A small multi-label image tagger, trained from scratch: 32-pixel images, moe top_k.
Rows from block 9 of a small multi-label image tagger, named by matrix and row number. Rows with one number within an expert belong to one neuron, the router's apart. Each number is 500 + 50 x the weight over its row's rms, rounded and kept within 0 to 999. All counts start at 0. Numbers have three digits each.
Before each expert's rows are labels from the 100 images, of 14976, where the router gives the expert most weight on average: "responds to" is what is common among them; "place" is the part of the image that holds the peak. Only what is clearly more common there than usual is listed. The data: made-up road signs on poles. In brackets: how many of the 100, against the usual share in percent.
# router: router (model.blocks.9.mlp.router.weight, 8x192, trained with AdamW), inputs 64-127
# gate: expert gate (model.blocks.9.mlp.gate, 8x96x192), inputs 64-127
# up: expert up (model.blocks.9.mlp.up, 8x96x192), inputs 64-127
# down: expert down (model.blocks.9.mlp.down, 8x192x96, transposed), outputs 64-127

# expert 2
responds to: triangle sign (100 vs 20.1); orange rim (92 vs 7.8)
place: bottom centre (28 vs 11.7)
router.2:591482527496583554423514509563446586475434576562521505541568476521492510465551457568415480514491509539493478442459478492550513500528543455469563491566462576418492531547419497489505529522555474
gate.0:565437458479566383547519507538463562526397454566531507423462564446517566503449520407514508516483602564506526505503503324517477466472478512554495578534524513578469537493470521526553454480510444
up.0:526486506498467528468548561414505408525546521529508440521483556501600462487488459564491464522493467587511457385540524447579470521534468494527594496495529512409386483435485534383549476577628519
down.0:595581472420510480453530495520456489458537544501428535484549560498436499538555541458415524351502517542478539578498469502421595541517543479432486432513522534486548435461535537505426565451507506
gate.1:538359456498536553475558545528497473485480502449468418476512511530471501490512523468548490504436474463565485398579518511513506589416507553464568548517491498535419495567520492650405488464478504
up.1:590386380526529544487542471457396544497548533484489504500462516555483499475528489489483472549398487459497496474560497430575522608452555509445498568519498515472450515575521532626430505470411486
down.1:522623602444522532505415439519496518456451654520529464468531586477560542442480509401543494448459491452386557375486523447484484498429487490509495503474496499595467513464515578458495522453483463
gate.2:583540430424546507570550555480574468585544523484562531538443499554551519509461517478562456484463523561514424421543417579526454510532505453509434565460480484458395428604547465426430548425513554
up.2:639430484459448507520414605535438487531573493484577469488505443558483436559458530537548461555464562523495421489595491555492478479496434510522492585440400534571510555583464568496396572420518468
down.2:464463498571436511423445582504532546432426456543419440551438500404458530498454501501406553537511493479409460563564544461484506476425469535463504500560534549502497506470477508537570537524538526
gate.3:556489463498508517597526500485550445519580554484504472461521604396574460432508532452524436473498502537620509425528482533518466558438564440518493543429475493575522532534528476493529424440538501
up.3:528467467568564572514561485461535501525516519455517514427544554398394500421589501442582389482497461448504455505558523465393449399514497426492470470528498568509510542531474452473596435402450416
down.3:471533498469561551533497455467480513458503423497457502578454419563526509511538459497438562518454514482430551529529572496465582405468475552521631469534499464506541512457451469435502564487483508
gate.4:482613453546483505628516421497485470536539489517487447476506559578539525505536540438440420435553522525449466447600476474455413508536418598502543545518431475504463516420451436467499481555540398
up.4:562463523448519471539479469521564456582476514456526488552534461471579491439494515486580455379500540521523502565508460588533458467420434562569405566430478503466512459546576505556511538502469483
down.4:527501457463426522625426449511489526529495566526473528475515479507515482464473512467398496473493486516435398525498490468457465545436517445474471528509479547434559506524468565479557611450513479
gate.5:497539460588468571528455452546529470538507510457417525533492481478478424485586631483558433530555489531581523386567515455424498524519458496455556602495488538439467470508562479465414534572509478
up.5:446516506460525513492522497555485523519482456421436446451472422553465502511454603502457463479584459445508511400496507416482395474469513590518497622543525427628491536434550539523432452507520492
down.5:515556482553466495450406576462526628528575508474543453443587429506508534472377455526508474446444506430455513553510507466494515471484484498483522426527423559527506481479454445510512576498521510
gate.6:496521443477484459522476486407538612512527493550462402467445572517414475446592451506616491363495528508571402466473381474481519550564455455423532498571558472552572419469463507537488519500434466
up.6:443539472653496500509438618501555543444547616491542509431475502591380526478454518451547399511413517502475500587500384506523549510567389574456485456469525532516455554518552445521456491543562479
down.6:465539505485479471501532493394491594488483433500566566472447506565461580500483525571483580606522547384456490460483623538520523366541477444510557457563459469392502428466582416479511531532516477

# expert 1
responds to: arrow up (50 vs 3.4); orange face (47 vs 8.3); teal face (28 vs 8.2)
place: centre (35 vs 14.1)
router.1:498520532561482523630503505438539477431500511470502510338476548497424527450469437551481421465449485453501488614529537522549519465460547484486463476542576479426451537498432531526439501522601402
gate.0:520566505432484465445493438447485567507516539521497467468564584569543466462523512546604488532402624453474543441522493497425513554482557523412525453570497518533494579555527600536370459488539512
up.0:403564417469507484516532529518557438529499416459585473458472495405509493443582564480562501569418489550457442393516473470522508459510421541485463515518475511501540480527436497499557559421577431
down.0:349503494520483565489521475358487486494480500485564461461555519489466565472566573556435515533520507473493584551465527523384508467481538614497467524550534484537493428483468454538517479523506464
gate.1:484460439538514446467451461366452481484501489530446551509388473509479546567533505503478484544506417531573449383541383407516451451533602511505541485513500516461482486451567472526588465430496461
up.1:433542478525514531467484418397452420497483447454455574466534480551518566545543481565501481579492502513539519438534449449435424497466492558549579518489516509447530499547517490554560517486503430
down.1:619550419505524570527567444466454539511517499539512420588510451525504480514485571438438473516587577587579548522538541512464548531478456492448589502569497539512518515469564514534522603549453542
gate.2:448513548520613530442543515468381532489503375446419506497524500505557444467455447590499476470500571586532542604565497481402489425464448541508485490500508501554445529510518422538465501552438554
up.2:443476458489342574541415480440601448517452521478507452522479446530525550472538568412416510473490529403537520416508543529532489513483537547482521516548446518424521495438613548515571471530476552
down.2:393400457515637497483483474569526549472627443502516438479554495453513476394462461496504500506595540487528505522480517477571477529499420443438521405517415478623522510486503376453478524488424484
gate.3:480575469488544542557472486504533553587502640481518547555516484458490588524496489504566512522473531548586490480499463578359532473667582412481511470517464513451545508575553496468399453526565500
up.3:493448495582468508497591541532573493474509474481469458506439472470508438534496442532469455558527506466485575544515430517548567508434384483471368539499513527566457467415527519476507562585433518
down.3:461530512553508420522526449505523470518560522525453612492492526493375471509444468465478453538531506519488384453575597557535479475540508469518545482425449470506478465487541603518501449449511445
gate.4:473435457535527560516460489448527453537416474596475519533533549490358507510454572479444548446583499527467635480383398574531480596567494494451490490453433429526557427452457550582473549503456504
up.4:498497469563459522482522511533567475436567457471535492523569590532410563498637508545470451558548575514517639586502527572516502538522444449528512447500476471567449450412485486492541595556515423
down.4:440541560541432426590466532442489424541415532441437539523495527459534486516450525564442557544460517505551430497496497481508533488516411521471402539479455472510373517510496462533538449500491480
gate.5:560423495532538509460422600511512483528474525397507443556485575630530546463527461488489456520417592541485498474488399477478470508510411488521441546605531508521487535476537524434425668556541468
up.5:565486456430551501495438579498475509497486520450489545612477477494484535530531526512552500445412491548513634538639490522524423513528550499547354486517430507504525526488514452477454603472524385
down.5:518548475494444513527546504616611465484489514483537565537457432514398503479458478588545604541443491528511558541556487520499415509489421483527468437431464467591482538613534449586490505527552431
gate.6:435446540576452472536404483539387507489507588455490382461462623630515422587520470505584502463461549533490559422485484477575548600534401489448523517543471505505476410458475555591542558469417556
up.6:436494568533517496439427510547456534512505572429466368547478572598510478475575524472566529480451480459514572440395539468507547590574447460402542467548483517439441412474516525540517562492423494
down.6:507488547572508466583504406525466388503527474557475451519522563584605514526450537546535484601423542539438430509506566555493583455560388495514502504503560422482489502415477499493458557509555493

# expert 0
responds to: heart (74 vs 3.4); black face (31 vs 8.7)
place: centre (95 vs 14.1)
router.0:424554532508588443523446509407541462512490435479451506430409530573432503541467496405481496485475613458469563467506556553418472516499569545429460486441609534488581519532565513453532595518459448
gate.0:523532561498432573546611470511396571469449483525375458475564507505520437527547565600589484483509487445542526538541474483557593531551392531454566407463437456481503412468532558472502534453508449
up.0:495478523538429529544489459404528481550517619506459453472536522485447485587464456416488484529424513472591536547525611618519537412571458528507456474557461524512414517381541420507452508518437450
down.0:484496444445445511485508516480504578505531406478516409568530440475544520509475607555457527468594583563494498394428526492555496501569562472403471454468489565491477505472439584452536532453487554
gate.1:506455538508513480490450439476492536541521547469421444546471410434443447526521499413490544478519553540416503513501452554458456520547507473417484591522504510400519467516418384644410491490536472
up.1:477501642385495528541401544433446471489421509511463519519424437466575496499539567417548494522478426440522538433541390543541449550565524443462523553474523430456502508489579512384450471496609426
down.1:528584429436514527529497559555428481486403506571415543539459500485490488537557487478554440443535523530513511489475505466482534507502462512485402424484520631520467559445527566558538523458431540
gate.2:525425515514454569535433571532482490490500444437432561572447517476456450490489532534405509470438529456520488513514546479456530543392493495535600436525501517511501509485471571520398486473485500
up.2:450531432521520437580589530499494437474502633465484519519563466536512576525454462475413447424502501591526467435554377556474522480544500469477440513510570431549474539508462501529473500522429460
down.2:471460452543515531508485464495501414508511577467547502458460463521513468460546385496489564593443400576444426544519594539472569390426559555535521599537482542431556490490549468406519439527485515
gate.3:499534559599502475477426483490593518519544600479527357477516510444510531495520464542577490490490436492478503488393434437437486521436472507444394525552430487574588503380593483495494436395474561
up.3:491466425495534481463447490493464559505568526436522473423511408621505575536458512433509531530546514493584522494359470484466499485505595502504430501565432541534532468499533419513514488512590526
down.3:490498447513432499547530415430503505330495519468495414502491527497513555500552490503540506544493644506516509515492435618531462494493516514469486483451444657478529462482467471498619370432495585
gate.4:487537476513432515543490551450437485484558533458606473508515617503512524479515530541586432582550486461462483500512515503510611458457430435406541432465529574505523503449461496550589469417477568
up.4:478563423506598544551584530420503407519486454522511545494533502511436560464473459520530448568555377513497550541605562515441526585493500459481574495549633398567528536568551473562498546542463527
down.4:517565483483578433531627472478512575533518507482623473425556525513482564497463636552542595497438462515424435447480541548453458519519458483493572531490471478482445488463499526459503478547549452
gate.5:436543541425479484485520438533464513458499394431578460461452439471545505513485563488565544509601493417410516457490493414490469497494454435545459457485452569463477521506458485445486483625486510
up.5:591557487537541493442493474456542432482489601536458522511449550474482506542506430511438471447523441531627494583441460563523564442454523488539425496486517495414495471474515446512540505426477500
down.5:562476565584467501567544513610522608481578470475522459572558442560505439485489429559514556577401509574455568565572506512509456448604465504526501446517418562443450478496451561571527472532485456
gate.6:486460436464635426526469499479517483582484478541488476572538482496576488395540396460512399516490359508480504516517372558402560388438434554553508515495500441501505405476467501465391476465473520
up.6:477430422487540495488505437508485478448446586504488511464620534589508539495639568492509432490568562486517560486596465509609587531527540463481425625445451484482494524446453463512590524473513491
down.6:404569455520523478470480526442525511502498471478496502514387476384500549492485518444508548403563419538515473484547421484543479528505546532481526445426549430466541603422567528534453468505533415

# expert 3
responds to: white rim (87 vs 8.2); triangle sign (74 vs 20.1); red face (25 vs 8.6)
place: top centre (35 vs 11.7)
router.3:605535492496467507550463489517559476450469561428499494537501488461554497454505464533538505538439467496465475472473444507527481452555540594460541366481442583544454421526496401495538521495480556
gate.0:472430543512468506454454512508416478388526548565625527558447461406556509569477484645533562517509488481454431481520611448461492530531530523471536488468509493526576518526477552497421524504451441
up.0:579503597494438510517429551509437444468520549526591505553430527546536521503475489550446575435536528531498483552514509484450501529565491519528568513469522460462561435523412616507431521503538494
down.0:504469331513561404488561428470471581519515482544498467488507539469491531520585479491509535439592461460467512587547538474525455512500519510448482524577570582466572485457536462398561529494456610
gate.1:494520522538474464472473560521530560562539488533524462531404428550445518448379563534500530561521477560493455412530447494365512525513535611397521496401457512496500479553518449533529465522510482
up.1:504429495540578623448544502496494527595538517567471456421528418429572423520528400564558474389455513509458564530554508512521567588485533447504452497564485467485494495549458452476469447440531502
down.1:481476536478569525541487481610487486531514512478493581507507466471524513533517504499441539483472604559545574501516589550564385592511476554437550460554450408527547442440506510480545594531458555
gate.2:488530470495481541549385488557536497497497508470521462473523470454477474579567561426391567385503561526526424533541493524482499528490458445576475544488529455502526520491573564460496525434497366
up.2:516446499482524371445416564585535485517463565452493487553503472479533418467457531514496508567449522431547411546404438553542508550409542454542508500378503491533524513497507514536472473475466614
down.2:458467575499541423485473498531526449556439496501417461650455435425512496495397581541537471541539533394550513479423479539428504488466452522565586467566500492595521519412527469501559507574357630
gate.3:552528468465448485560462410449494468536468513502528564393529437448502594485472477503468424531493456433489492402377515496470491507538509466579547505452473554462555460561435522588449567516478515
up.3:454522477456508422561482458517515554553507448461418539385462477494566484418561445570426566484462476478534532515520461508497523439490540530477471465458533375557560470436502453551462475542428534
down.3:484492447481493544532515639491504441409495422497582544437488495451545486558541511452547456512542532465478580563503460426465640567505590483540423517501585571480474470471513505510480471425526507
gate.4:440472525425525584550447458546511528534353615477505554526457444555486424442626495571520531504439417496557486571535463458591406536433434507546485451597442515532542499443520523528535466573492513
up.4:585510503438544506526540456503488457438479541500470584531481406465507605380549474524531502474548536500606606481488519584511535589519558501500478411450427499446542513347512555538412527523544556
down.4:425523578525546509556562380485527531496593480561515521501480500552522447500454473488440494551469506485456492551603413390435465485437538582438516483526379385557497460567442541538598582365473439
gate.5:513616369425568507538501534433451535461436532527438527491440465480435519454431519555535604529554488453493511456567476478506442475478581413501529597493490575562461401530471555514476507468592513
up.5:521543400483533483500443510463478445472574571526479414537633505453544448415497454513472470540536535476479560469494478582573392488455477485481575561505465570512553499487562601482531539436588425
down.5:483507516621576488391484512451434508565525478540546541483511516438482543543472514500528573456407534507502472511554565521467500521523657506478472424506488517522514462529456463489542550536535584
gate.6:564525582513539433492457480558532503542494589495501523533440500454553529442502479497577502486635466436475446416436489514529512485441474509491459521500496576404469483458548502484445508440459491
up.6:451489461503470497544534468481442542562545400513390461542513382592524490557488500449474631510510377608572552434467412503487534516515447394562486499456476470489494477572507454448607495575494567
down.6:555411589495574528493381503492472439463469566539622386425554508372469586587559555487489422485449430471511445541497487481562637493521548540530469515470488505515492512497514498471448487390480504